A small multi-label image tagger, trained from scratch.
Training: normuon at rate 0.016, 14700 steps, batches of 128.
Rows from block 3, named by matrix and row number. Rows with one number belong to one neuron. Each number is 128 + 32 x the weight over its row's rms, rounded and kept within 0 to 255. All counts start at 0. Numbers have three digits each. After the name is the row's rms in percent of the matrix's.
# gate: MLP gate (model.blocks.3.mlp.gate.weight, 768x384), inputs 192-287
# fc1: MLP up (model.blocks.3.mlp.fc1.weight, 768x384), inputs 192-287
# fc2: MLP down (model.blocks.3.mlp.fc2.weight, 384x768, transposed), outputs 192-287
gate.332 112:179110091191113152125117103149116122124120156140082123085166134151105151142097147089141160079134175142147109095103103122143178196185126157148170119115154058156129149102125087140117137166102079119182129113085074126102162159131104096142130123092135083185114170148144121171150093088145173115
fc1.332 107:141109099171115195061109130113117134113117128146143112141179172128144149147139113110137154114157189144159110090077130057173153145169110111103153216111142075082151206153151084156164114190159072127165149134084118143136145138179127098114141159170119101147040127173157121136174110111160140093
fc2.332 102:065111142124120122166140117076144155181120132099202100073159101188102150163185094134142125126108126139111074174101064102084118118153122144106115083162077114069125090121123146093125164184118146143106157103143156127143137127117175181135055147115169139069095121144166100137118138201126120175
gate.333 109:092104139066094119130116154125076134147119071132142148137114122196187129161143198121150155139131121131193117074074110124134156154110116119085106108149104215136076200083166109142083103130124081110148139118138062138096128145174083096132156185132138141182121134125154146090148137143225140148
fc1.333 103:109124143189080076153164136111120160108143068145130192158130069108126184158133142149089159149103178110117089125121091132142190120072113160172140177155193130101121120123112150158151167123139098159126106089130131136099110138151115114122080091148171126151125170110131197120154126132125153154
fc2.333 112:130127116119142189083081082134114121143147109186108074102104154130136124101109199123092046095127169136125165141144132121132113145153135111141193053086121080178127115089139119148149164139116114100097136150141089143142088111093150133114139162152072149130129131102088144138122176169092140174
gate.334 098:107094163116119119139159139160082118111117124140109100178187167185117101151099160176157071160125143084090076173120139141114103089134121206158104122145177120138127116138129139147120129136154092123147148119110115117101205152148124136180097139056164171051114138119104111165132087160144146100
fc1.334 105:083152089126137072121140115128155120213145072128167169077092085118187115166151131155126154120104142135172141139147127099148126176103132084146108143152088110094169151115100050151125124112181154115179160117116150114124155115166134133088191125137064158125094102219167127123160126109138091133
fc2.334 095:106160110113110111183118141137174157134118168134080097108164105164112076145183112127114122121149165121208144155147207176083151153090105113141151109093134093074124164084140116103145143158132084119117126142111074147193131121094162115135112035088131158111124107085143152114134096170096128083
gate.335 099:124153099134137109110120094179107136162100075142080096153126119138119134122124117144162138099085120130163105167116124167150083112157140136128068161174073133133143146081149141192111096109098116057080107081178109129125101124145107105110126135179092162153126138117066147136130143159112162112
fc1.335 095:121119118151123146148087178067144112076131125143208129116127089124173138145102169123081092183126150087122106106107152150109129152103118163121155116097132177149164121119056137100139170130159143143162100131105136121171155082127157072178087137122141110099136163164162124136110151148096108148
fc2.335 072:097082102144138119102163157093093046161056117041088145133150144151192098137187109106106098134107172125212081142093146100123130143086170160098101150175113197145124097171131102106089109136130102099144127080139163109072155101124095221098153126110166195102159136148100169125097145175118131140
gate.336 104:113114132113113117156149161193097119117132180162140162103148165128128085137090193145055119113111146060133155185116170090137143088089108160104110117100160072113215087125175085118124081097141134047103164152063135115163151124191146118125114176091112108066082083131119092135184050087175118145
fc1.336 103:066099195104114130075137150157116123158173134064116113126117086091074189095124181139096106164128178085080160109149140112105099153106119150131157141110155161064121116080167154132112178107168117106127087120111119144150137083184127119108086080094098146109095123129124126130131080076145143168
fc2.336 100:106159160123141130159146097140161102142159128154168147105086134163112095147138142110147108153124088097146108100099166156154123151125192181143113134046133148142183118119112118138127075170107061101139191141168125090144147126136101220138158176114088163150134126139146134187130111155099099129
gate.337 096:137145122111129125166111126138157091079176159109146160120125088090164120121178054150107111103127088134137091051182113110174111045108142078122076140130082111099148124079109132216174169164178130115126129092106089154078136144180065109149108122092123168118146141135142169135176129144161102159
fc1.337 096:087141105153190125170117156175200102178226137089067106114090072090175132082168100107123112123098088147148076106144105182118087079113170067097077122100104155098175150107093113146113167118132187112059142083084093139119128160134100143148130064144170164150122154133103162118106091134153129146
fc2.337 084:173117131144129133134156133188059163156059082107166111155135112160138152124172182080118083123095128144025096139079144116176113125158099175119101130152173089130135119147116133101124110117180116136147087104176097126111077121160117136136152141136087080115092074153072182092100132141124118199
gate.338 103:110146081151110138066124171123115160135150151126149152124149132190087130069055085161130101119066147190117091126101108181156145079081096092150116092145163125140133143116155101160133140115153110163111162134112120110143039094140168130131114147173192168142124097201108149085143078135078150128
fc1.338 099:107094122056111100096142106136154151124084096100161144173083135089087135098103117133138115137126095136130156092158131130133111155162094076187122119136138139188103157116162099143141174159138152156112173144155098152070116134121121114041072115101215159089141136164146176116080157160099167121
fc2.338 114:159104085143110110156081107063114115058108092124155141150121095171181148124084129106126118124114148140108140091156129124169114172141102131119101068126125143161156149086201149117184116146119091233128150132139123188158154173099154187168126172078157138116105161165127086156146195166124122146
gate.339 099:132166081121081109122084115094126115180147201109131140071128113130114111091137110114121101036104119129100089116187153115183105071122141122140189100137108149161075103102092083136121094174133125111141112157161181111140096180108112156100134165144182124113139094087146128089159129118083102160
fc1.339 104:107122109148117103131105118138145130218160142076131095204049121135088119071181204104133133104150087134134116156148211153146107142115093132151117085141083207148112155104170056095137093149129150198118110103077144133124099187109178130136100122156144146067162126098128091116118167167169081189
fc2.339 107:124150153124139110077139173110172141093160160166151146118079165194105086184151184152166152187174126106094150114215078110119126118082131104103138180166161147173140045158071130177135120150159120142114128110130161139081156098098113123151165175158096176106140149162107061200119049078114128134
gate.340 099:137111150123051076075157065119164117122058132224116144145150136160155095133152096129071191123178107159113101104157147103130124127133165147154128174144119141090137105157124126143131124099132131105208157069105063098103168155162116090057168143105182158107121173121179132139088115064135078120
fc1.340 101:095139177166089159142135092148163052150116165163146172204203104193105163156172092136117105153157113142098116161121110169118156114106159139108125114122138145134163156162106102098109149165137170129137167099094151126155147093122164101158097141137136102100064175137059128131186035115150085158
fc2.340 108:099125132093167138144163113042110113105173163141156154133098090099118089168121155164100155175166143111148089107106187129051153095129078124128102077143180110109128130051134136191173119096126121122119138154122136122163130074124078097095127111168169074156137186140125162110103163119143110182
gate.341 102:121093108130151112111095082138141083124167081153093149139123128108100057110161183122129110133103121107164091110136146130164073135086124156072101146130163113115126144134148184130098133177149155178092149120058130090196120132123097195162230204126094167134121168145128116111116117180122088077
fc1.341 101:141147086114149128086091118101117099067155129115132109125153129064097128102117108107181093173166182082121107181178087087195132146135169141099122119177121108147101097129115131103135090140145174181091133118088092069109140155117154121165114109167128125125100091163162155070061072136146126129
fc2.341 136:145135037112111121138144158138147100124174139138104167146119082179124092125149096125106188123161150130122134117149131083173133188203123141120119129136073141151151055068128102157160113194101113136142076161153153160088121139153104196117157171095079080134117110135164146120164160169079139130
gate.342 103:158129091090149122121116106142095141120112157173196142168202152079151104164156145128082183092195166140154114100105075137183062153115147078151125158130077125102132134215185167166123113081136128200092098071124180136155167168142149179092118106129150129119141155116113109133181104145137081124
fc1.342 098:139121155145176098082108059188145138153124178154157107168135170076204098142124174071150170136145111135126139087121025137107057141152115116091118116143105138100137137216114147102139124110122119147125168054107141179140121083128102174177153136148144151136152133139171100139122099164137132151
fc2.342 077:083098128148061134123121190086152172112123162083139117151127126103147155149187126079116103111145109121125159130143116129104136101091125105180154164117116101143097097096065109107135099153110122065144124171147178124093116107089141130108176222087182057146102151148151117140133106128173076109
gate.343 094:154107107134090108118169092174184129060129104153184145079113168156113147136141148138122114152099052166162130133074121153098111176085163099121132092148040046157070095104143108138142143144103141166145172145157161174163118115153140140070141104186131119076090134111099115137103147129097128122
fc1.343 093:103144096122096087121137136167092146199093128109095102150090149119164170152189130105091046084139095097183152139077175116133105146159080106136157138148082120144115156108083143155106150109151129115146204149151132159138144140113131135170086115173116131180144149142152083099128142130111121184
fc2.343 045:064129133149137113137110098146135143095168131160134121142101139118156067122126223135139086101177122145164086081150092237153104181160091142129088123091123142150130175116106124113145105158099123150099125142123138128158160086130159116127133104114108137122165147126128103149129135110112222112
gate.344 096:152149140136134160149126186130140056136167151112167123103162171117116063108110111059169191122107122097172190096092098203133088052099085157129101216099085185103140069110154117141118151135169159173112098136134126145114142113157082122133149084128142078148128111129114123150119156135121141098
fc1.344 095:152107141162149171164137084152139088093136137061140123124185157111145124121135135127175160155100146155066162178139127138086120131132105093168074138108102154179189164144113105127134121121134168179153110101076138092146119110149123147123146098141201116070117121165114126211107118170108180086
fc2.344 079:152159099144142149107138138148131171120097128139136161127131085133146087164164111181113173117127179088132043090201088129140142148074145147126122106134168161161172124097166169140131164113154139106139105167150142086163093166115142133156156129164130094164155158159071059121101129106141084132
gate.345 100:130169115107097124127124109155166173089112098193130155089105122169189126075143230135095135115151099111108121102149079094166169053088145134194062125132143115089094108117133134086168127132075110123124086179195178109114162136151097082166101144122146143075135172085087153121117105136103111096
fc1.345 103:126174132105074103157135073167191166097140133188127120100106092150136132097109229143125135085177125124062110123119078118114140080088117137156085118109185133099059105159131152075177132093078139119106143199165195084113128143162101085119088151128166180125112177077131139142148103101160121103
fc2.345 077:162149100079191130162137090089074109166138183130110145158120141182175136092134095127141183148182150154124216083137132096084170123128103122068120124098141142124116133111133077116152069096126153103070065159095123132053080173186134130098104102145143065184110105151147098088090199070170093147
gate.346 102:166168162111127148105079112134070096086094139190161100111118118151106133166078152119102114112133178117142161134067108122168107169179173124097175098151137157137073112115076123104156142137105158150119102139180139084076105165127129167151102103110186120165138118064117103161174174155147162092
fc1.346 100:154171150104157111133176128105112179124162054140137134139140137103147202079205095108190110148124137120158158083075123160107135156065135112171094131077136150135090160189047108157122147130098201119135147112118087109151117133137125174140127110096110131126175126121132178122097181102149129137
fc2.346 103:113127103116136143114153158151177167112069148059105142139156125129096132116099140111083121101103169123092159195099130154167141099195114123155061102151120118166119094100164109160137128090085138155143137138176154164104122081134101113126092139144114136160130118134191140141150145168134093142
gate.347 100:084113092131155083138109115144101164090116071124146201162106137144088182162101156173119091146109166152191182160117095086133121165168147140096109145176111130110153118127169092166121154151189098051149190109113108081152132096143162083136073139117141087081118141137154192136162148114088102127
fc1.347 099:090113193095163104116118112194101104053135126188147156150149087145099156130166117177145111106106228172148120136187141074091133115137075123147125145133084146086124087080128161076198146082097099129107151190115096154077134117133104139120083193105133127144150111157105134197141119116081097151
fc2.347 081:146149139143159163162185092113120054192173157165177042115159167123054109132103079050178098179063184140113106119106083160115119176133128110112222157135138132134108118141133119069096119141110115158105075147064176113192089137134091108109086145106115164108062141119069107137124131080130182103
gate.348 094:117142127151131109097128099150103048167122197130142168127128160084152125179128127104126190139096177130129115119154160099179110147113115098226163127131091145152097162107168103120065111096107072135166115101123145159117167125101076111107114171135164173054145093153101105091153117110160099159
fc1.348 098:122065133140146064093079086152114087146121160182114095146078107149117065179164074161113132155195141149115104166160095076158176153147124136085173139128158067128155158184115110120128106112101085142097101149094185096143117112085107152207077168083143120130155135161122147076179133180137151123
fc2.348 047:151097134166120135125140128125106140068100182111146084096144058127118085121132092154098133167123163125053153127154118141111104110152137119100084143162120114111132094108121102175104103127080113095129123194136094102114100178134133107170065119107176083139123155138109118130087096148121083132
gate.349 101:105109099123123212105062095127098136096127152134124120165129117114120124117118123094162099096124095140177126102105121089155155077172105085157087135091149104072169158145201142107117146152147211078131103127115134142157161206109080113130111135109130171119100106151142096037166151118141105131
fc1.349 103:068116147068122124131115089123108143166118160152167165134141111145134097139126127132128116093127096163170126118069154103185147136129174113166157133172164139087093130131162169133146145140120104163163099105125167107127114178108109109101147114162059151145131152109112159041155103199102117085
fc2.349 076:103153075071097143169148144145177110139129091144104164113074088133188097065084132129095173130142171097209134136142093128115133157111164123130184126099118137205111111155132150110163122091130134054101172156139112153082090112109120152124107051121072146132150159119083096146139162102156101145
gate.350 109:167123116134162162149154096165140117099137036107104115106141150138144135135175067168120093115119106159141135110147102122145152150173147063138112146154090163116158173183149127190151087158104124097123123171108162075091143105054136090154106055141112129165112074134093109163160140188129165135
fc1.350 109:165108088155124151226113080150099171126137116117082119135141152136139171094105099092148096104127149132106162093148108139180125135117111064117128099134096132143186178074119133189132131193082147089136118156153163119144156095105149104126150140155124149119178076164121172107131132095138139176
fc2.350 144:203123168144173151128097157064108173113127156126112120110187078126133111118107144176090127192230131146144103129134174091078182133099150080107097158155119126188143145108156143167134147113138088100093156175155140138178210112115041168151172161132159157093132152119145137126165108088088112135
gate.351 095:079160078134072153150105149156209116095121116132100101089124104121113174100132148097163120099186091143129158202100139128119092107131133105163125138134174108114123084156186165116073127118114098093109074113190111109128071069164098108149115035118130095116128150146114202176081132089106129141
fc1.351 091:120124122158091084164133169136133100091121117163105090071132111052095119202088094141151124148152139115159186095143141139132119126133150120072121125151138089132135111114124131181138126116148190089071123112103113133131146102112090138140166143211091108205094120143139120168157141085130127178
fc2.351 125:069090131072108075105132113072110136161084126128165101121132128144124149161164095079106099080109120094095131136172173092128128133129124131166115205151125118111130199127112185112154197192104124163090133132152156164153093109139099077153115110090115156145051112120146166155099117118126116176
gate.352 099:156146160111102123137120130076182095205149122145099089109124159143113124141053139145122145115124098122093149070147117155157095118118102126122184188161082116078148096107117156118101143110089104117102108102136136138153181108089126174114137132145173078152073126166092099182135127124168120194
fc1.352 095:118139159154117135138076137135122173112104137155169112157155122174072122127135149101096091141128070124115161119116087128095072128165082175059143137167168093122132183112196149142100083110116111159157124101138132127155181152108131099167191178131110111182095082128180149157124052095105168094
fc2.352 075:130120131163128111136082175112067137136146149134132163109181161135098149170123096085143114225101124100207092133114111215107173146122115131172138171094063137115117144121151110184139144128134172094176129110132124128150174108096103145154109135099159114145116132137102173124158081170130100090
gate.353 098:146090138152138119101144107105124139146145131103143101101159175082143183184134138121154140127094099124151117114038053130134143120073118133174170084122125123133188168110148072138124144177123143085146100165102115142152160118141123197102176123126172163081156107105179082078080125062189138158
fc1.353 094:130137161158190135178112124145129126083096135095151087135137090169127092142123145139151121076133124114147110123106149065122112150146141160096128088140137137140080143107116141178189115086101097088144127102118105146140144152146130103088149131158123136124113142138121066171145152156102132168
fc2.353 135:149139080062158173106152138114113167127125153162070178112123205107098115082132150115124123107144143066168174118156126136114105157127086134155103079175143146120137167190095169124118130072124101113143120051141129099132050187119111121160111136162181185110165168190165115086125098123099176075
gate.354 096:113103147122162169132150045104094138129082191140122148091154158125109104101151162137180129107111122161132159112083108119129109132196101199056133082147125119195182164085099067137116105150133171137168149134047105112138158125164119119131118044166076154154069155120119088099148076101116120129
fc1.354 095:128122127161158140107086133103161085114144166146068116145167155083091121126137155144183102115070104114123164143075111127114075168126101174048146071102139131136156138162115131106135084142141161142197158122156122116129123135114086120139173141128169117171067133105176064131138087121148134135
fc2.354 070:102113133140129191182115171155158171139109114175110153136179167121117125148113193139135105127162160127173201129157152142147112165135117152091121157133109125067192089105114053145131119081117175119095078165052163116079153088031159049114116154102169109139180139181113157132100186157150069113
gate.355 099:130131179200126110139133125100119081128192131151175139175139088206097125157131084133129081202063098044147137139123146120090084101125156146154113084150133171138094070084119132125159094127101109128163207137147139073164201133065169121129094106156118044143087156079131103123138134106056151132
fc1.355 099:131095131138111044169119151106120136128103146118137115180099131168141177142142114189062045084148055038151144112135172125134083099149148143114160116131150156171126096117128119121156103124094133144189165105138126145140138144118151130110124106106084054119147130139198168089179088091070137106
fc2.355 095:086106146132136162126122098156165157134137072120096074147088165091128134119068090122180137109154132186131147114113155106102120136185146153115086129163074128105128158120149091101152135070122084143085126197139154121087123109141184107122168161131128118080092130157128152135117116148154148072
gate.356 101:109139113059108162126158090131141063175136160150161089139171103160108114097094151089139121114127118151138141110163095117144150142116138143109099169166152100083071067159147125127145115145082137137182139168110126120111148145142099143142145120112187117157137142122110026087131096110114026173
fc1.356 100:145071097119057112098077126159097142130122099118119153131119126163126126139013139176117164129153131121124127165100148097104122112124177163131105153094099097094155119120094130106167107104116106058121070210106121185135155182117097142080168144106148147129145114109155147126193107158128170122
fc2.356 077:126085035099120153175154101074134137140117157155111136091113133093108123165119114099166085116141124112167108145043149131135199127142126135073130122130137108120127163165203065160106163076151140153110152135172101079156158074105094147145124092111189123133150162125093067100099151127130102155
gate.357 100:133157157127140118078095150169084100120090168106148115154130203085088139159165098115081066140124150147218091176079091115086182054200122121154128084139156101196114139172073089105122153118151104110121120160177134141126165170095114137128133125103168115120110193107142151141137071133160113167
fc1.357 095:145125158131131167098146138171136108117030101056183145187098144026168140160090152134085074094078120116149127110080134069142138129102156120114152167161143154156187149152144127087138115140118118072104134106131134116116159193144147097120065149090156100134139165124121161120138086170135067120
fc2.357 105:152160162096209089104144078080196153166130117171152152111103117137141151113061118120206116097092134098126128144037128143159116141167044149187074128149140158113086151142085147149082109124142143161120157159144105102116108097163110083150130124136106177125132162074071147124107156128156149078
gate.358 100:138140151095133132179064074157103115159154089140057107104200098147106116117130162076164218099091138158152110138187075093116124067112108079148146067067108045103088143132093164074100126157164098128076180188165136140190142090100120047133139125077097197123072106110109123167127138102149144136
fc1.358 098:080122155078164171125126147176095150106099111076150122078119109097143100127120159049065148106087174135166093169183130120053103112140152101113175171076146135187093132126159181130097087126205084123134197081118102136107147168166159117144146125082142180125118098088152170102143112113115125099
fc2.358 079:076178133099164104129201159142100077155094190101108139127039140141096166124127122123177144125200102122119108101176161099112079133193140133057139105169144154087149119155165110144157107176169135121096090132178119116142163156068104071136129168094158140153136105154083099092154134128109087171
gate.359 104:138182136105116122119092105081102097146126123105087124119180116096131238067137133143156119128111131155114146169141138161093159068201097104166102048122158166131111107173188150134112157175095156070111116134118190104138186156139084123140143152107169130137119093075138141074097107218135212136
fc1.359 105:120082143123142164153135135112140127119078159117158182150115133117128204172101096178112105116100162133089112139136125125129137131144118162154089047106153136160097123082141153084115141116017171097085073139132156183118144104153130164101098157126132123170116169113131086116158167192154136146
fc2.359 113:110129102144112120124147120120089160120190165097147109120094087153131061116115072101128132106156136142090182083133127117125136066105121167097164209095165150129137145194112132085175109101206097148152072104119103067150149112167112139136093125151121132086131152125163116185077121127136099147
gate.360 099:145089133143133138088088141125176135089113171149107088107101106086107127098087071084134124155126113152123103070118105121126145117130108112103153144136106103141162105136087056114127132025100092135162066158090086149126124143086172128156114091096102143108177089157137141093137144142146058111
fc1.360 105:182130169170175134093104103164123099148116117048121160121093155145131097127101141102126156117157116119120113086111209109139157111164163105162119116123129152122129033115088139145154147163118165139161117132159072133115122158158102093147156071112168168226122125174165067103046162113157146126
fc2.360 078:129085113111069093182178125122157145150181133122108154087200121163177121109103124179113082052109151111104140150121127179165096177065153111057119112104140143110088140164139190132110041169152139085160127146086136152144085170082069138122137108101089101152152106093129188098137114109109083124
gate.361 095:165099170089134088129209117130144175113124142118134138122090111154113149168167096186185113119103170165122147189122083147152087144119126131053111090148106146108100144141153076138149126140113073062141172139105114131118145067144122097097126099148144129084108172100137135146134128133081126083
fc1.361 098:128147125146107135160222120136119152098108123181128089068101144116094159083165132175137120108112158196082121136090097184113182172113124147145097121082156140148132082133147089143138136125143119104118125155093139123154149105113090147143114128143090188100141096124117141101153182069072175066
fc2.361 084:128124110112157060151092086116101035146041147191136174168101116154123106130128095090215121128136107108097131098125114102096113132133111128188101190126131105104161077145150128076131083093158151138133112102105124092112125164110191147148142125148109143163127154110135127133135088082125129094
gate.362 096:141144145170150093114104108109141103125197167105176133095169172131078133093096094174120192194123129130093156127129115151093136079093136070100115139124110108138115158069145142145090084129134124134156139130082106147146068131115195140128167147077116162128139148049170123144171106165147112161
fc1.362 094:136077086154139106090180141092110125099137134127076105134136137152109114167121101111102131020134123138183106091100124099176109091141132143158146178189150136080149058173097130170121099186198139078080139153189163108148092108137138127120105126120172132140103128098150167110048136133128177119
fc2.362 092:169079069049147155150177186169131109125136113157128134132110107171101129111148161161122107173158122154126108142130113185109108111105104127165087084102142103156145131107128088078202097109140134104113069145170159112210065167112127134109145104103076174148209150146153181049165124207172083150
gate.363 100:083111079166108168147162086076082184133082223136110152132127115095134155085120117125150129105119143075086187088106111167131133090166187089152141112119124091140167110143121089146147124118094129109027156146136065140097194113177111108104134142109127141107122080130163112076050134066121139103
fc1.363 092:121112089151138154120135081062043117123056173085133116112097128106148199098153125116136129138093070087136134124122141171115122103148150119152157105107138152103140146176107099175133133122078151129036133101178081120144207112164123144125117199147085114069091123127146075132140179100092140149
fc2.363 105:108128119128232081122142128181102092172121082164156078035131108143137143152120114101174122116091102133161167116134100125049132134128157145151086079106148109132139104156099160121138127140139070094162150140139115100154165152109157142064103080130132140155136107089123127120087067139104144112
gate.364 103:132129176160103152140149160153146108111133126127124150120106089101193112105117190115051107120139190127149115154127125115124124119086197150149140155122145158149078140129089169155100149150146120197104128143153078109087117147175111114076151094123122157117144158174088152111134140082154083140
fc1.364 106:149104090130187191147176175155134060133080164163076188174152098147102061151120143157138144131225162136135106098161193142127085153081125105131118161158114092149133075134119177099118111113120122151147141078109115117142077092137132149131106114123124213180140148116089092145171141104108190107
fc2.364 112:102142097123114116117077112166122174112129091129128167182134102133108126130141152138079111140150105092169094126166110117093124155143122153116114160120156113105100189106148093162101147115090076116074166180171161166103111157144126174204164109117092067117155111106131092148084165125142111158
gate.365 099:155140116199150124138104186112076132163164110126118135057151162138196123137121145112153143115104108111141131165057199089134086085110152148149156138086120090154086154124151164153127087133106132173091161105124187130083210123157130166110097123204140163143107124139164143159161131219114213222
fc1.365 098:150123113138144185139121101159157103078123164125077118201164136145093168117126088145091106149080157118158153134153092154138153102117177137033105112205084080078113092171106117143122110149120111092166138073105102150176068146129080097125134141104124149145112123129091171139124196074097121098
fc2.365 088:145112128182139123105120186192091182163158118159153086106115140116147047164156149082154115134112105114094189102105116132092107152132077164133097101140135161138110160093102158022108155158167133181075062159116163115102135088099196086128154201127150141144127150074138108140120116067132099152
gate.366 097:080128118102115138123162075119163119149155143139081157144145163154149129127104146159135074108074056133152129131119110170143115070095152188145149114161171151170059125089096117178113131083052146077164136119153168119140148109145086092147187108096142143098116145123140146164170132083098087188
fc1.366 099:103142119129120108120098110206154107170147125083118149127139126200131096117095145144102132152112054187193144088100133148142115085141165210170085113082127162143122097137138144168107105088091092134137115082127123118123148108126106158152151074086181118124126159127124125168142067093139057215
fc2.366 087:133151139165144124177073141211159073090122142130104108093159122156141152101126147155150197169150139095074149141123125077168174146132130088130136134106107179126144144124133119062127105085129153152036146182137113145112087102115142123113119143142112111089119105126107165130144182108151113119
gate.367 094:175173126186161183080135140070171126131132177105100189148182130135157160164146141079137096081079115135062157140135118118123157170102104119158126118155151166120089075129123144103115135194139153100097084193174146135137108058121085095155102123117137157100185160198171117086176160116104110149
fc1.367 093:107102164148096094141154075045166145109103111103151097104104114116170141115094125150138157204095158100196135133159115133086137148131115157105159129168099161175200161115128166148145105171037154135129086105142145154111150135098119158146186114076128138130172111159143112170121148126158104176
fc2.367 089:175083147115118123129136141159071129142153112127065042162120158074111070127153162162059138132098172141166157118104193119147110145133127082129082115086159156120130087083154194111114155116126103140109070089124127104135139104111080156193141104093083112163132112122120152144149226102093086143
gate.368 090:123190086112130160101102143108132118204142069143146129177166180134186123140112088128093121102122120110135101122150124150120103102175160139121140158117107099142102162117094174138104160088173149167178089145158080176103168088083112097120137136139104142136049126080138139102137146133141142085
fc1.368 091:129099174133117141134089179141123052131122192088114137136050097123080122186122176137207160123116098146083156159061163086151111188071070146105178119083137125122142100118114071109106134159119111110169130140145137146144132160135106095136138120126167126122153173110154176134077117126129092171
fc2.368 075:146123121088148172115141128144166048157123081167174188140126180169153088121113164115100122177140098144107106119161116096151078122127134121136111157163126157120137077098123166137113168076171200134144080146121111102135150114124118084105144099139162109158090121145144132123102109173200119130
gate.369 100:113140110071095130148146133081150117076198152099132098107216207180120142140099126111144097149171151068090115077123116144098133114102229115143099100091073178099108093149082144099168130135102167119123118118146115118112193111129146110129072128203112122069125143121140129124128150050146111183
fc1.369 104:119089143112083099105105098115137112107073135165127135098095081123078111153147120120110142101125158146095152090106100107124111143104186118085116139176158093094164108138148077123119128116123110155079149116146124127140113096144135153118168101137202125123107185112085169115133114108165134219
fc2.369 069:090167102137145112124107126085194167070140144191184072072174125165143095114106104130178107110128114077077065116135139142087088046179157169150172125207108139125142080148144150123150110139129108118123138183105156086091139108152150113191085165142108144168126133164120148122129112093178146133
gate.370 096:120120067087138134161019137107088129125113146131175082167136149177131160127173198102114175076105164158162114147104181092115131059032143153159163128134131149104102123125123142123092157145108045152155076164143099117078119046141097123106120095188076138111159128111116146202128119175122067117
fc1.370 101:090127120175138108106151184117132136130191094109116188107178140063162151094168100165084173181134043139090164055123117159131152153187130065103140065104068140124140151066156108156103097109145138162163140150131157118085125131191157177144151131153107084177109110197133111080117140150077121108
fc2.370 080:147056093128088115071136093114145163118144115139140115113125076185153087097124131124144152144175126122116139090107100119140091125149151106103145168115120115104112179144094151145158136133142174139091114104149139103106130134155091052089078136139145127076060095149085136090064154176137110209
gate.371 099:138169125105079157111126174124103141135077091116121138090130111061099194114126196129145130150191137197125136126129127129111091150093105113174109138155147138146175158162082172141100148125137153133105148077133084086116172189130144174185160158099149133084117132114094070056154123115110106119
fc1.371 101:198131143193165100127117164163106183153135149106144112135140115184092106079153110162113137172070174123079117156120074092107129139145153065092193196184163169059131151149201137107163069133109164109114123156131185058188155140160095120090102097115132138153108092087128123129136115119162106107
fc2.371 049:127112187147128148093134096078163120113135158113149171155147162130118116089166176127073117180146142132094184177119174112204152158109068114149167134079100169092199158083113142130166131120117139121096074116141099108143095099122062174114098129151139122071154202041213158156099117089152095118
gate.372 091:162101179136155092167125133168152150108125092115129110058155106169159158193135118093071080067081067124107125126141121149093115116158072153104104173133150191142132061154149145164149135103139130129124112141119129107119135173154099120087136112068117148134205127168109108137114188167115095136
fc1.372 090:100148131094120157114124109108091128170124168102153120106114125108078114114154170130180166160158134145128071088100068088152107144143199084165150074106214084120142170086089103118165144132168144076078145082125143158161116116112128130158108137067114161115138147128165139139134094153133145064
fc2.372 046:092136095064106123128166068152169165150192158185139066144145152133121105159145145110131130173158119064134107174090155172156169054129078099175120136111164120115114067110151143146172129132109115111036087099154174162135102141135133178117110082076155122068134112119095136158058120167104122151
gate.373 097:174147167100199100119084115069172131085084153099151194109144132110120139119053075092158137139047148071175102150181089110124124087096128133105127089121196092132090133094166189048093205151133111116113112145124133105113142107173078176173079115078108150190104151114122149104179095145113145160
fc1.373 096:155168140173184122117159106130117140110142099100110116142164146106096134148076114100177126148084169182143111165090195146101129159133117143103184125207180119114159200062120130096113176179169118130111137059175129142140146165131096114152118130094145179154162204126120097126117096119082131142
fc2.373 129:152158077179165125118110164116100122100154162075118146142080143131115128108156074119093171166107202074108106148177158124115137120098058111129143155123113140121155189140089048134088144145140079173115197128082142166119151147120135152092186171108080165088121147121101166161133103081162101153
gate.374 095:081120123131105103095176115123149099102141100097138137123091093117099126147126095135177091151137077120176095136124065125130136115197112155132169192102135092114157102158188164103092062140111138122152093114139111113133188132139152142101143085111104155146062122132090144136103159155132123115
fc1.374 094:117116138102129112109117157143162143106185106151115140133099148189185099139121128142123123149116105170129139131138156144132100128101100134127096151237124139122122194107182091109117179070130130109125151124116133126121165114170089150138207201150105189103181152126141104137209136127162101139
fc2.374 134:133107207173094132158141082203101150120143096107133097098174153106146134087175107131162145135089078111111138160138119131094112085109102124102135134107159154153212082095140106123095124169105104115101113102058142131113161125097081111110127150139155167121123124178084169128068121143091096130
gate.375 095:134125147132089088137126082166121168109158163127112128136157104070124141121103104088145118112174123135133099165071136189173188161126145134146137135083115172090093163146165118143119099168066129074159090126125126158159116134154204089141093185123160188156115182159110103204088101158144090129
fc1.375 104:193068166072114120008100076128108103163133126123134150073145119162165144103108155137131140123111161103146104068085097130112125153134109139146183118154145142037073105141076160198124117117063151117137108153093145152093107132127165134113075085138180140186141176147156169177148198187115117134
fc2.375 132:131129147139156070190085123120133154128121135162177143137165114138088106156130129067185209145114154100076083136157130082111111126096111148119115120097132123104156122063113112110092068138124142088164088115179105130168136146068103167194114149123106121194137156087213116121122089080131098133
gate.376 095:116079119146089132097085076132072070126106093114169146120133129131165174157119159168123177098108127123174103119168110138162118092121078197194153119180167180107149167121162194172093123155107105148158067181123082142104194122154161112161156119104132121191160097154129115122072090098159087129
fc1.376 100:147173159134022166132160075116144119102125073141133132092101066093162097058157131109136061129154178167142101165147130161115170174092185120172111117166138157169119179083155149120133129174106101150133104119159104078068190119130158107166161133180099120160090093079108129140131105096107116115
fc2.376 091:146178133096107184126133146129180126156144102116148102127067126184151138166160132152155150072099193083171151111105149146096149095064104115097053116145144134158112163154120108157167150121102112096098108126144114097112123139135137139091105110162180166098085070123146094123105140099154141146